Rows from block 9 of the image encoder of a small image captioner, named by matrix and row number. Rows with one number belong to one neuron. Each number is 128 + 24 x the weight over its row's rms, rounded and kept within 0 to 255. All counts start at 0.
Before each neuron's rows are labels from the 100 images, of 14976, where the neuron reaches its largest size: "responds to" is what is common among them; "peak on" is the class under the peak. Only what is clearly more common there than usual is listed. The data: simulated fluorescence microscopy of cells.
# gate: MLP gate (encoder.blocks.9.mlp.gate.weight, 512x192), inputs 128-191
# fc1: MLP up (encoder.blocks.9.mlp.fc1.weight, 512x192), inputs 128-191
# fc2: MLP down (encoder.blocks.9.mlp.fc2.weight, 192x512, transposed), outputs 128-191

responds to: cells: six to nine
peak on: cytoplasm
gate.137 [150 122 152 123  91 133 149  90 160 170 128 161 145 136  97 116 171 162 110 103 134 149 133 152 158 122 142 116  97 122 131 121 101  92 132 156 116 139  86  86 174 125 108 137 110 131 123 146 126 111 134 140 102 138 134 130 153 121 109 151 139 139  96  70]
fc1.137 [135 130 143 106 104 122 131 109 109 118 135 163 150 112 146 143 125  95 125 138 121 114 135 140 113  94 121 111 116  92 101 104 126  88 136 105 108 116 101 124 158 165 121 157  97 109 121 135  91  95 101 136 142 102 109  73 125 145 139 103 189 150  53 146]
fc2.137 [132 146 115 126 116 114 120 117 144 172  87 158 156 149 138 157 135 125 125 141 144 132 108 103 112 189 164 128 152 155 171 125 115 133 116 126  70 146  90 122 115 108 121 113 126 136 133  88 105 148 165 134 153 158 128 109 124 133 102 149 120 132 171 145]

responds to: crowded; cells: ten or more; membrane rim
peak on: cytoplasm
gate.78 [129 118 125 153 161 132 143 109 200 120 155 150 145 130 131 180 114 183 164 124 111 116 126 103 136 116 121 150  98 129 140  77 137 112 114 156 142 127  72 144 165  99 103 154 163 136 135 162 168 118  87 115 113 157 113 122 121 134 142 158 135 133 121 140]
fc1.78 [ 76 120 108  84 162 139 146 104 128 101 115 105 126 122 128 106 111 121 113 134  83 138 137  83 163 114 120 151 108 124 106  96  92 157 149 122 154 121 104 129 139 161  88 103 129 162 111 102 163 162 108 156  98 148 118 136  85 143 129 116 150 142 109  95]
fc2.78 [132 107 168 137 130 151 148 118 139 157 104 116 158  85 152 173 146 144  89 149  69 125 144 104 158 178 162 161 121 135 105 154  88 143 116 124 134 166 148 126 115 113 107 105 131 116 128 134 130 122 144 117 130  75 161 133 153 110 159  90 142 126 112 130]

responds to: cells: six to nine; vacuoles
peak on: cytoplasm
gate.507 [118 135 141 137 105 106  93  96  89 148 153 138 125 160 119 142 139 127 125 118 114 121 145 157 155 113 129 176 118 164 134 124 130  92 155  91 131 158  81 102 156 157 141 132 132 136  94 133 118  88 141 115 136 124 119 127 147 131 108  94 137 152  75 107]
fc1.507 [171 104 137 121 101 136 110 148 160 160 122 120 122 123 149 130 130 147 130  61 142 115 148 104 100 128 177 137 131  76 125 113 150  88 118 134 144  93 137 137 126 162 133 127 119  89 123 145 156 147  95 130 134 122 114 113  80 113 126 163 114 165 132 127]
fc2.507 [132 162 133 146 182  94  89 110 123 148 124 128 122 142 140 160 159 126 123 159 131 140 148 100 153 186  98 115 113 126 159  84 138 125  78 101 106 121 111  98 134 123 134 140 113 104 132 120 126 117 160 129 156 118 154 131 153  91 173 125 115 140  90 145]

responds to: crowded; cells: ten or more; smooth cytoplasm
peak on: cytoplasm
gate.52 [118 121 161 175 126 143 137 125 122 129 164 147 162 123 117 136 120  87 132 145 152  82 149  94 134 105 115 176 141  60 168 159 106 120 126 150 136 164 117 119 161 159 114 151 143 110 118 126 140 133 125 138 142 130 135 116 133 137 104 157 105 128  85 124]
fc1.52 [137 128 156 124 143  97 116 181 141 128 102 113 161 101 120 112 126  91 154 156  92 153 170 144 108 119 126 126 132 107 124 114  92 125 182 124 145 135 118 153 123 158 107 140 127 146 143  92 129 114 140 171 133 132 158 180  81  93 149 130 133 132 135 104]
fc2.52 [123 111  90 167 108 117 130 165 135 140 161 123 132 151  98 125 104 160  99  93 135 126 169 131 202 120 119 108 118 148 133 117 145 114  86 128  79 113 151 123  96 135 110 159  91 101 135 132 126  72 115  98 140 142 130 116 107 130 144 142 110 143 116  85]

responds to: cells: three to five; bright spots
peak on: cytoplasm
gate.53 [103 110 150 144 118  81  91 127 129  87 119 140 110  89 118 104  99 103 131  97 149  89 119 109 132 103  95 119 102 148 141  98 140 127 118 132 122 126 154 122 108 130 102 123 102 158 136 141 139 130 147 115 148 128 132 166  78 106  94 134  75 131 116 123]
fc1.53 [113 125 141 124 151 168 147 100 153 161 118 148 104 161 129  74 163 161  85  88 154 124 128 102 113 147 138 141 116 130 162 179 111  72 139 136 136 109 138 139 137 138 136 134 154 110 100 117 143 126 135 160 103 131 125  83  98 113 116 144 117 138 112 117]
fc2.53 [126 129  85 142 113 122 152 130 104 194 126 110 106 104 124 156 138 112 154 151 160 131 189 100 171 155 134  94 104 131 145 134 125  84 156 110  73 126 119 136 124 142 102 119 124 148 139 125 159 124 132 119 150 171 101 119 159 140 127  84  93 133  95 116]

responds to: crowded; cells: ten or more; membrane rim
peak on: cytoplasm
gate.11 [121  84 106 100 103 160 161 144  95 102 144 129 135 125 130 122 156 157 130 146 127 126 137 149 135  89 112 117 137  70 140 110 138 154 145 107 122  91 123 126  90 102 142 125 149 168 132 157 173 141  95 135 126 150 111 120 118 105 150 165 116 132 145 120]
fc1.11 [ 93 121  88  92 147 130 100  49 139 132  92 151  88 134 139 106 126 137 149 146 173 172 147 134 104 153 128 119 137 180 174 134 103 103 139 113 110 120  96 108 128 106 115 104 120 128 130 116 159 149 139 115  89 127 163 118 131 127 148 131 132  95 120 122]
fc2.11 [ 93 111 118 133  77 143 108 137 124 152 156 133 139 111 126 150 127 114 108 146 155 155 108 122 133 164 143 137 131 179 117 121 173 164 138 148 104 163 169 137 126 139 123 123 102 148 148 114 143 110 149 113 112 151 104 124 134 117 140 104 156  72 130 174]

responds to: crowded; cells: ten or more; red stain; fragmented nuclei
peak on: cytoplasm
gate.116 [119 119 142 193 157 115 181 125  86 147 146 108  89 156 121  86 116 128 138 154 111 126  63 125  95 118 133 127 151 118 183 139 102 132 151 113 123 148  70 122 108 138 122 115 129  98 138 172 126 176 143 101 114 100 112 127 100 105 130 166 117 111 122 159]
fc1.116 [ 83 126 139 102 142 187 123 150 118 175 115  84 134 138 148 141 124 158 149 124 127 106 120 180 123 139 166 116 126 106 117 150 134 146 152  87 164 172 103 127 101 100 127 144  75 128 104 115 147 128 139  93 100 125 106 121 159 122  75 138 122 167 119 137]
fc2.116 [114 121 125 165 147 160  99 137 103  72 138 158 111 155 126 134 104  99 119 110 167  93 145 157 132 113 138 152 139 141 102 106 142 150 110 195  89 120 163 160 132  91 122 114 127 131 130 119  94 111 149  88  89 134 105 144  93 137 132 149 142 135 161 149]

responds to: crowded; cells: ten or more; yellow stain
peak on: cytoplasm
gate.452 [127 133 119 159 171 124 136 133 172 184 137 132 101  94 129 146 102 171 173 119 108 137  97 101 118 136 127 127 161 141 124 140 133 111 129 137 137 164 127  88 136 148 123 108 163 119 120 166 147 123 119 124 109 137 129 118 122 171 126 175 117 106  96 117]
fc1.452 [109 115 131 148 139 125 132 121 169  81 165 136 109 118  77 127 112 126 127 154 119 149  82 124 120 114 141 153 152 136  99 114 143 132 133 181 114  81 125 171 141 128 116 118  99 146 102 117 127 138 117 131 135 139  98 143 118 152 124 110 128 167 123 147]
fc2.452 [108 147 119 113 137 125 113 139 104 137 116 121 127 130  85 107 119 102 124 192 129 171 135 112  92 186  99 129 139  78 178 167 128 145 120 143 162 123 115 134 109 145 103 152  99 150  95 145 145  99  87  87 110 119 131 111 151 142 138 161 168 125 135 114]

responds to: red stain; membrane rim
peak on: cytoplasm
gate.69 [120 121 136 145 124 107 110 113 122  95 131 109  80 133 132 145 113 109 177 176  97 118 168 100 133  93 165 128 139 116 141 118  72 124 100 141 135 114 109 112 137 116 160 119 137  70 114 170 139 122 104 129 127 147 104  69 109 121 106 176  93 120 128 135]
fc1.69 [136 155 144 170 134 135 144  97 174 155 141  88 107 144 142  97 149 141 154 170 181 164 124 170 184 148 155 123 143 135 142 101 155 121  95 140 114 163 122 170 152 104 132 108  81 139 147 114 127  83 138 139 140 145 136 152  95  55 116 123 145 173 141 141]
fc2.69 [143 164 119 108 122 151 101  99 121 154 140 132 161 167 106 105 155 132 142 112 139 106 130 162 114 151 158 175 130  76 117  93 100 104 156 166 138 104 151 153 130 136 136 129 142 151 120 108 116 101 105  99 101 147 158 114 120 105 108 147 165  73 121 143]

responds to: crowded; cells: ten or more
peak on: cytoplasm
gate.471 [121 119 133 119 135 135 133 122  91 166 142 134 147 100  90 122 130 102 132 137  80 100 151 145 107 123 130 153 102  67 132 107 124 110 145 175 169 149 143 136 136 141 135 160 128 154 158 166  77 133  80  96 128 111 113  93 135 104  80 137 150  65 143 106]
fc1.471 [125 119 121 106 107 207 151 134 113 113 131 153 143  83 148 147 148 127 121 162 137  90 150 134  83 134 174  98 128 103 125 105 112  86  78 148 162 154 111 123 161  98 162 143 105 128 134 134 130 134 102 157  75 149 114 141 132 151  93 152 172  98 147 122]
fc2.471 [155 133 122 161 163 108 144 127 137 120  91 125 130 128 141 106 149 145 110  93  90 110 115 110 151  80 135  86 128  94 134 160 119 113 110 163 111 141 124 134 127 112 157 120 120 180 121  83 102 117 147 132 128 144 192 120 112 115 148 155 115 123 124 129]

responds to: fibres
peak on: cytoplasm
gate.495 [110 137  85 127 130  67 136 127 167 138 131 114 179 117 120 113 121 164 123 110 128  85 129 167 137 130 151 133 125  97 101  83 160 128 159 118 148 167 112 167 166  81 113 164 134 136 128 144 139 139 134 158 130 132 147 144 144 144 122 135 123  88  85 167]
fc1.495 [127 137 120  93 179 137  93 107 124 131 114 145  96 111 154 102 112 114 105 122 133 110  94 139 151  88  75  76 134 113 130 165 129 134 137 134 113 104 157 149 115  97 131 161 110  89 119 169 101 124 112 140 141 161 180 121 147 128 123 207 148 109 130 158]
fc2.495 [137 122 155 120 142 125 136 153 138 128 109 149  98 114 169 107 183 145 128 127  76 118 125 117 112  96 103 137 126 180  74 160 109 144 111 158 149 124  90 113 151 115 115 148 116 149 111  76 150 130 118 101 126 129 112 150 146  87  72 105 108 191 115 136]

responds to: membrane rim; cyan stain
peak on: cytoplasm
gate.163 [117 153 120 114  96 111 153 115 101 145 134 153 120 114 154 155 132 179 102 124 104 130  93 132 122 139 113 133 142  86 168 114 104  85 151 138 115 170 166 111 133  90 124 142 113 139 125 100 134 170 133 124 111 139 112 131 148 131 138 170 133 141 114 131]
fc1.163 [151 153 112 138 110 137 170 123 113 130 149 116 134 134 112 110 116 101 139  96 143 179  99 137 138  97 141 132 122 156 109 117  94 152 125 134 119  90 136 101 142 184 166 112 116 142 155 113 172  95 128 141 121 124 114 112 139 160 125 111 109 131 131 127]
fc2.163 [105 155 115 141 174  45 112 117 120 117 134  92  99 133 103 156  90 152 145 100 105 113 139 155 140 141 120 106  97 120 118 131 123 163 135  65 135 130 130 119 128 132 140  94 144 132 145 144 144 140 133 148 163 133 112  90 165 110 102 127 109 173 163 137]

responds to: yellow stain; crowded; cells: ten or more; smooth cytoplasm
peak on: cytoplasm
gate.90 [118 170 140 142 128 103 116 145  83 107 101 104 128  86 110 113 114 145 115 143  97 132 203 119 131 122  82 122 114 128  92 152 137 125 140 143 126 141 114  95  76 154 140 121 150 137  64 163 140 192 150 130  96 114 139 163 133 151 103 135 131 124 149  96]
fc1.90 [113 114 107 119 104 164 121 137 141  77 134 110 107 155 116 122 135 101 119 158  77 114 140 107 134 137 145 167 128 136 121  83 132 100 127 138  86 135 119 142 132 120 160 123 170 145 105 107  71 129 131 138 154 140 121 162 159 140  96 116 134 132 143 144]
fc2.90 [136 124 133 174 120 109 149 121 155 113 102 124 138 138 120 147  76 124  98 125 111 177 125 121 146 127 161  90 151 162  97 123 131 135 130 148 140 145 126  68 112 150 135 105 132 111 137 118  88 114 122  94 133 143 122 109 104 109 132 104 118  63 121  97]

responds to: crowded; cells: ten or more; membrane rim
peak on: cytoplasm
gate.217 [111 159 138 129 110 129 140 115 162 121 130 117  97 172 132 100 133 171 116 103 129  80  77 100  93 118 107 145 105 108 123 116  91  88 167 136 118  95 157 125 142 164 123 130 138 124 135 145 122 147  73 128  82 116 127 110 114 116 132 122 119 118 161 103]
fc1.217 [148 176 118  91 122 114 150 125 142 122 171 170 170 160 125 118 160 127 140  84 120 126 148 146 127 122 141 160 127 154 135 120 145 141 141 152 121 106  96  61 155 144  71 113 148 135 100 137 127 117 102 121 127 130  83  90 148 166 166 170 153 152 136 126]
fc2.217 [106 126 110 111 125  84 122 117 113 129 143 138 111 116  95 110 162 130 136 160 121  94 126  87 156 103 151 100 137 102 156 105  90 156 148 152  86 104 112  99 151 132 110  82 167 132 148  87 175 151 120 133 110 143 135 147 138 118 118 126  80 121 129 133]

responds to: few cells; cells: one or two; membrane rim
peak on: cytoplasm
gate.186 [121 113 111  72 138 123 114 153 138 168 130 124 109 123 102 122 131  96 147 155 146 119 147 161 151 133 115 111 165 139 109 107 173 115 100 115 140 148 157 123 126 140 146 127 166 148 126 124 167 178 111  85 114 179 127 144 113 100 172 166 136 162 107  97]
fc1.186 [124 114 143 118 167 147 135 139 124 127  87  49 110 123 148 163 105 121 139 158 157 100 160  85 124 117 136 109 136 119  66 116 108 101 101 150 121 113 159 137 128 157 108 137 122 113 171 142 135 127 147 129 140 164 170 154 130 142 135 149  53 143 121 173]
fc2.186 [136 146 119 136 166 139 145 111 114 108 140 133 121 120 141 118 120 107 153 146 134 142 118 103 155 112 132  97 183 142 153 141 115 144 146 133 122 132  99  98 129 127 115 130 184 129 105 105 121 127  91 108 116 107 141  82 111 137  97 101 102 141 124 140]

responds to: few cells; cells: one or two
peak on: cytoplasm
gate.81 [128  77 136 127 145 115 119 121 171 124 141 158  82 116 117 112 134 110 104 131 151 133 134 138 138 139 123 151 151 121  97 122 192  98  93 143 127  80 112 134 125 132 153 135 138 133 108 102 125 192 181 108  93 150 146 141 145 103 111 116 167 138  80  61]
fc1.81 [140 130 156 151 126 140 107 125 125 125 109 118 114 126 116 141 113 115 116 124 154 132 120 120 125 135 142 104 122 110 134 129  95 125 126 182 172 154 131 180 105 150 131 163 134 141 182 129 153 136 136 112 103 167 171 137 101 152 119 110 110 174 145 131]
fc2.81 [109  95 152 128 142 143 155 134 117 145 125 113 127 122 111 104 112 134 103  68 122 134 133 132  85 164 119 119 154 120 101 111 179 119  99 123 140 133 151 168 139 144 149 130 103 114 138 121 153 123 141  96 152 141 136 141 140 159 154 132 131 150 134 126]

responds to: membrane rim; few cells; cells: one or two; cyan stain
peak on: cytoplasm
gate.464 [116 107 107 136 115 125 122  99 120 133 128 128  83 159 163 140 149 101 124 126 108 105 127 144  96  99 145 157  93  85 131 137  99 120 124 153 149  85 144 107 116 131 111 140 146 134 154 123 185 123 121 139  90 157 115 112 113 151 122 185 128 133  99 148]
fc1.464 [ 83 156 108 101 111 140 131 136  89 142 126 109 122  99  96 135 161 127 161 135 146  73 163 135 115 129 127 148 138  88 119 110 156 162 175 101 136 104 176 158 117 104 149  45 162 155 162 117 124 155 136 106 123 139 101 109  82  98  96 149 118 124  95 134]
fc2.464 [ 98 104 127 154  82 160 168 142 133 143 130 133 139  82 118  98 110 134 101 144 101 182 127 143 157 125 131 135 133 139 191  93 167 148 143 122 143 204 164 161  91  99 176 150 110 141 116 151 124 127 122 139  94 109  94 119 151 138 109 148 133 125 125 120]

responds to: yellow stain; membrane rim; fibres
peak on: cytoplasm
gate.244 [114 103 143  94 110 118 165 156 130 108 144 180 108 209 139 172 132 108 158 144 194 116 136 109 179 115 115 108 125 142 146  83  74 126 112  95 140 105 138  98 128  95 133 121 149 112 133 131 137  99 138 142 131 114 101  95  79 116 143 173 180 139 126 123]
fc1.244 [132 152 138 138 119 158 179 137 122 103 119 106 139 155 152 135 160 100 107  94 116  95  95 158 100 139  73 136 125 117 162 105  73 104 126 107 104 131  87  86 124 121 137 187 111  85 111 171  98 103 152 132 118 166 161 109 137 138  98 121 127 155 121 128]
fc2.244 [129 108  94 115 105 171 157 165 139 100 150 103 130 113 159 132 101 135 146 156 137 127 126 125 204 137 120 149 123 117  80  85 140 135 160 121 129 136 147 121 115 101 150 148 151 121 129 129 175 170 143 103 138 145 109 107 139 119 125 113 123 103 138 158]

responds to: few cells; cells: one or two
peak on: cytoplasm
gate.97 [111  98 100 152 130 133 121 151 115  89 117  98 129 112 134 128  92 136 131 144 124 136 148  98 182 149 108 148 121 134 128 100 161 146 112 136 112 152 192 163 116 127 143 123 117 120 134  83 137 149 149 151  94 145 145 167 144  94 148 137 130 153 113 161]
fc1.97 [143 111 150 101 124 130 124 111 128  94 103 104 146  83 123 118 136 113 135 145 108 123 156 129  93 115 118  95  99 117  74 100 120 155 107 131 145 118 119 117 117 122 143 136 158 111 175 120 121 127  95 128 113 148 130 137 130 135 154 126 117 126 143 145]
fc2.97 [136 181 143 133 127 149 121 167 104 140 104 111 135  89 174 150 116 150 164 106 104 165 120 145 149  75 113  90 112 122 117 187 122 133 134  59 156 116  83 150 106 121 136 169 118 164 150 136 147 139 148 114 195 118 124 123 144 102 149 137 107 141  93 125]

responds to: membrane rim; cyan stain
peak on: cytoplasm
gate.201 [126 134 129 177 133 105 115 112 140 124 126 146  93 144 139 113 103 155 114 157 141 122 125 108  86 155 135 150 187 114 125 110 121 123 131 133  93 131 100 115 149 102 123 120 153 122 136 119 120  86 100 127 119 131  98  91 127 145 145 169 107 141 110 128]
fc1.201 [126 128 115 144 154 107 140 119  80 157 134 168 112 132 119 104 103 147 118 152 156 115 111 152 118 145 131 165 149 111 134 130 112 105  99 140 135 153 116 155  80 104 131 160 101 135 123 123 163 144 126 130 139 120  93 133 126 106 172 153 135 117 116 144]
fc2.201 [149 147 124 115 169 114 114 132 124 119 137 156  76 142  61  99  98 151 163 118 114 138 113 156 128 180 113 105  86 103 130 120 117 181 134 102  99 124 111 147 183 159 104 108 120 113 125 152 143 110 123 123 137 121 152 131 156 127 111 134 107 114 114 127]

responds to: membrane rim; cyan stain; crowded; cells: ten or more
peak on: cytoplasm
gate.101 [117 105 120 171 135 161 106 122 147 156 144 124 121 171 155 145 112 124 124 149 138 102 111 117 111  99 160 171 126 114 118 120  91  82  93 162 142 133 145 115 138 117 120 164 155 116 116 109 143 116 117  91  95 163 130  97 108 144 144 199 141  95 110 152]
fc1.101 [120 147 145  82 117 128 119 153 145 124 101 106 145 144 141 172 129 119 144 150 121 141  73 151 129  75 114 123 115 111 124 101 140 133 109 117 123 120 124 150 105 142 140 100 112 133 148 117  84 168 104 109 154  99 140 116 138  99  84  83 139  96 163 137]
fc2.101 [140 136 126 107 175 106 154  99 125 126 143 145 124 137 126 155 168 101 172 107 146 149  92  85 142 134 144 155 128 121 204 155 145 127 111 152 153  68 128 106 127 117 125 108 140 104 137 107 123 173 129 140 137 129 127 117 147 139 118 141  93 128  81 127]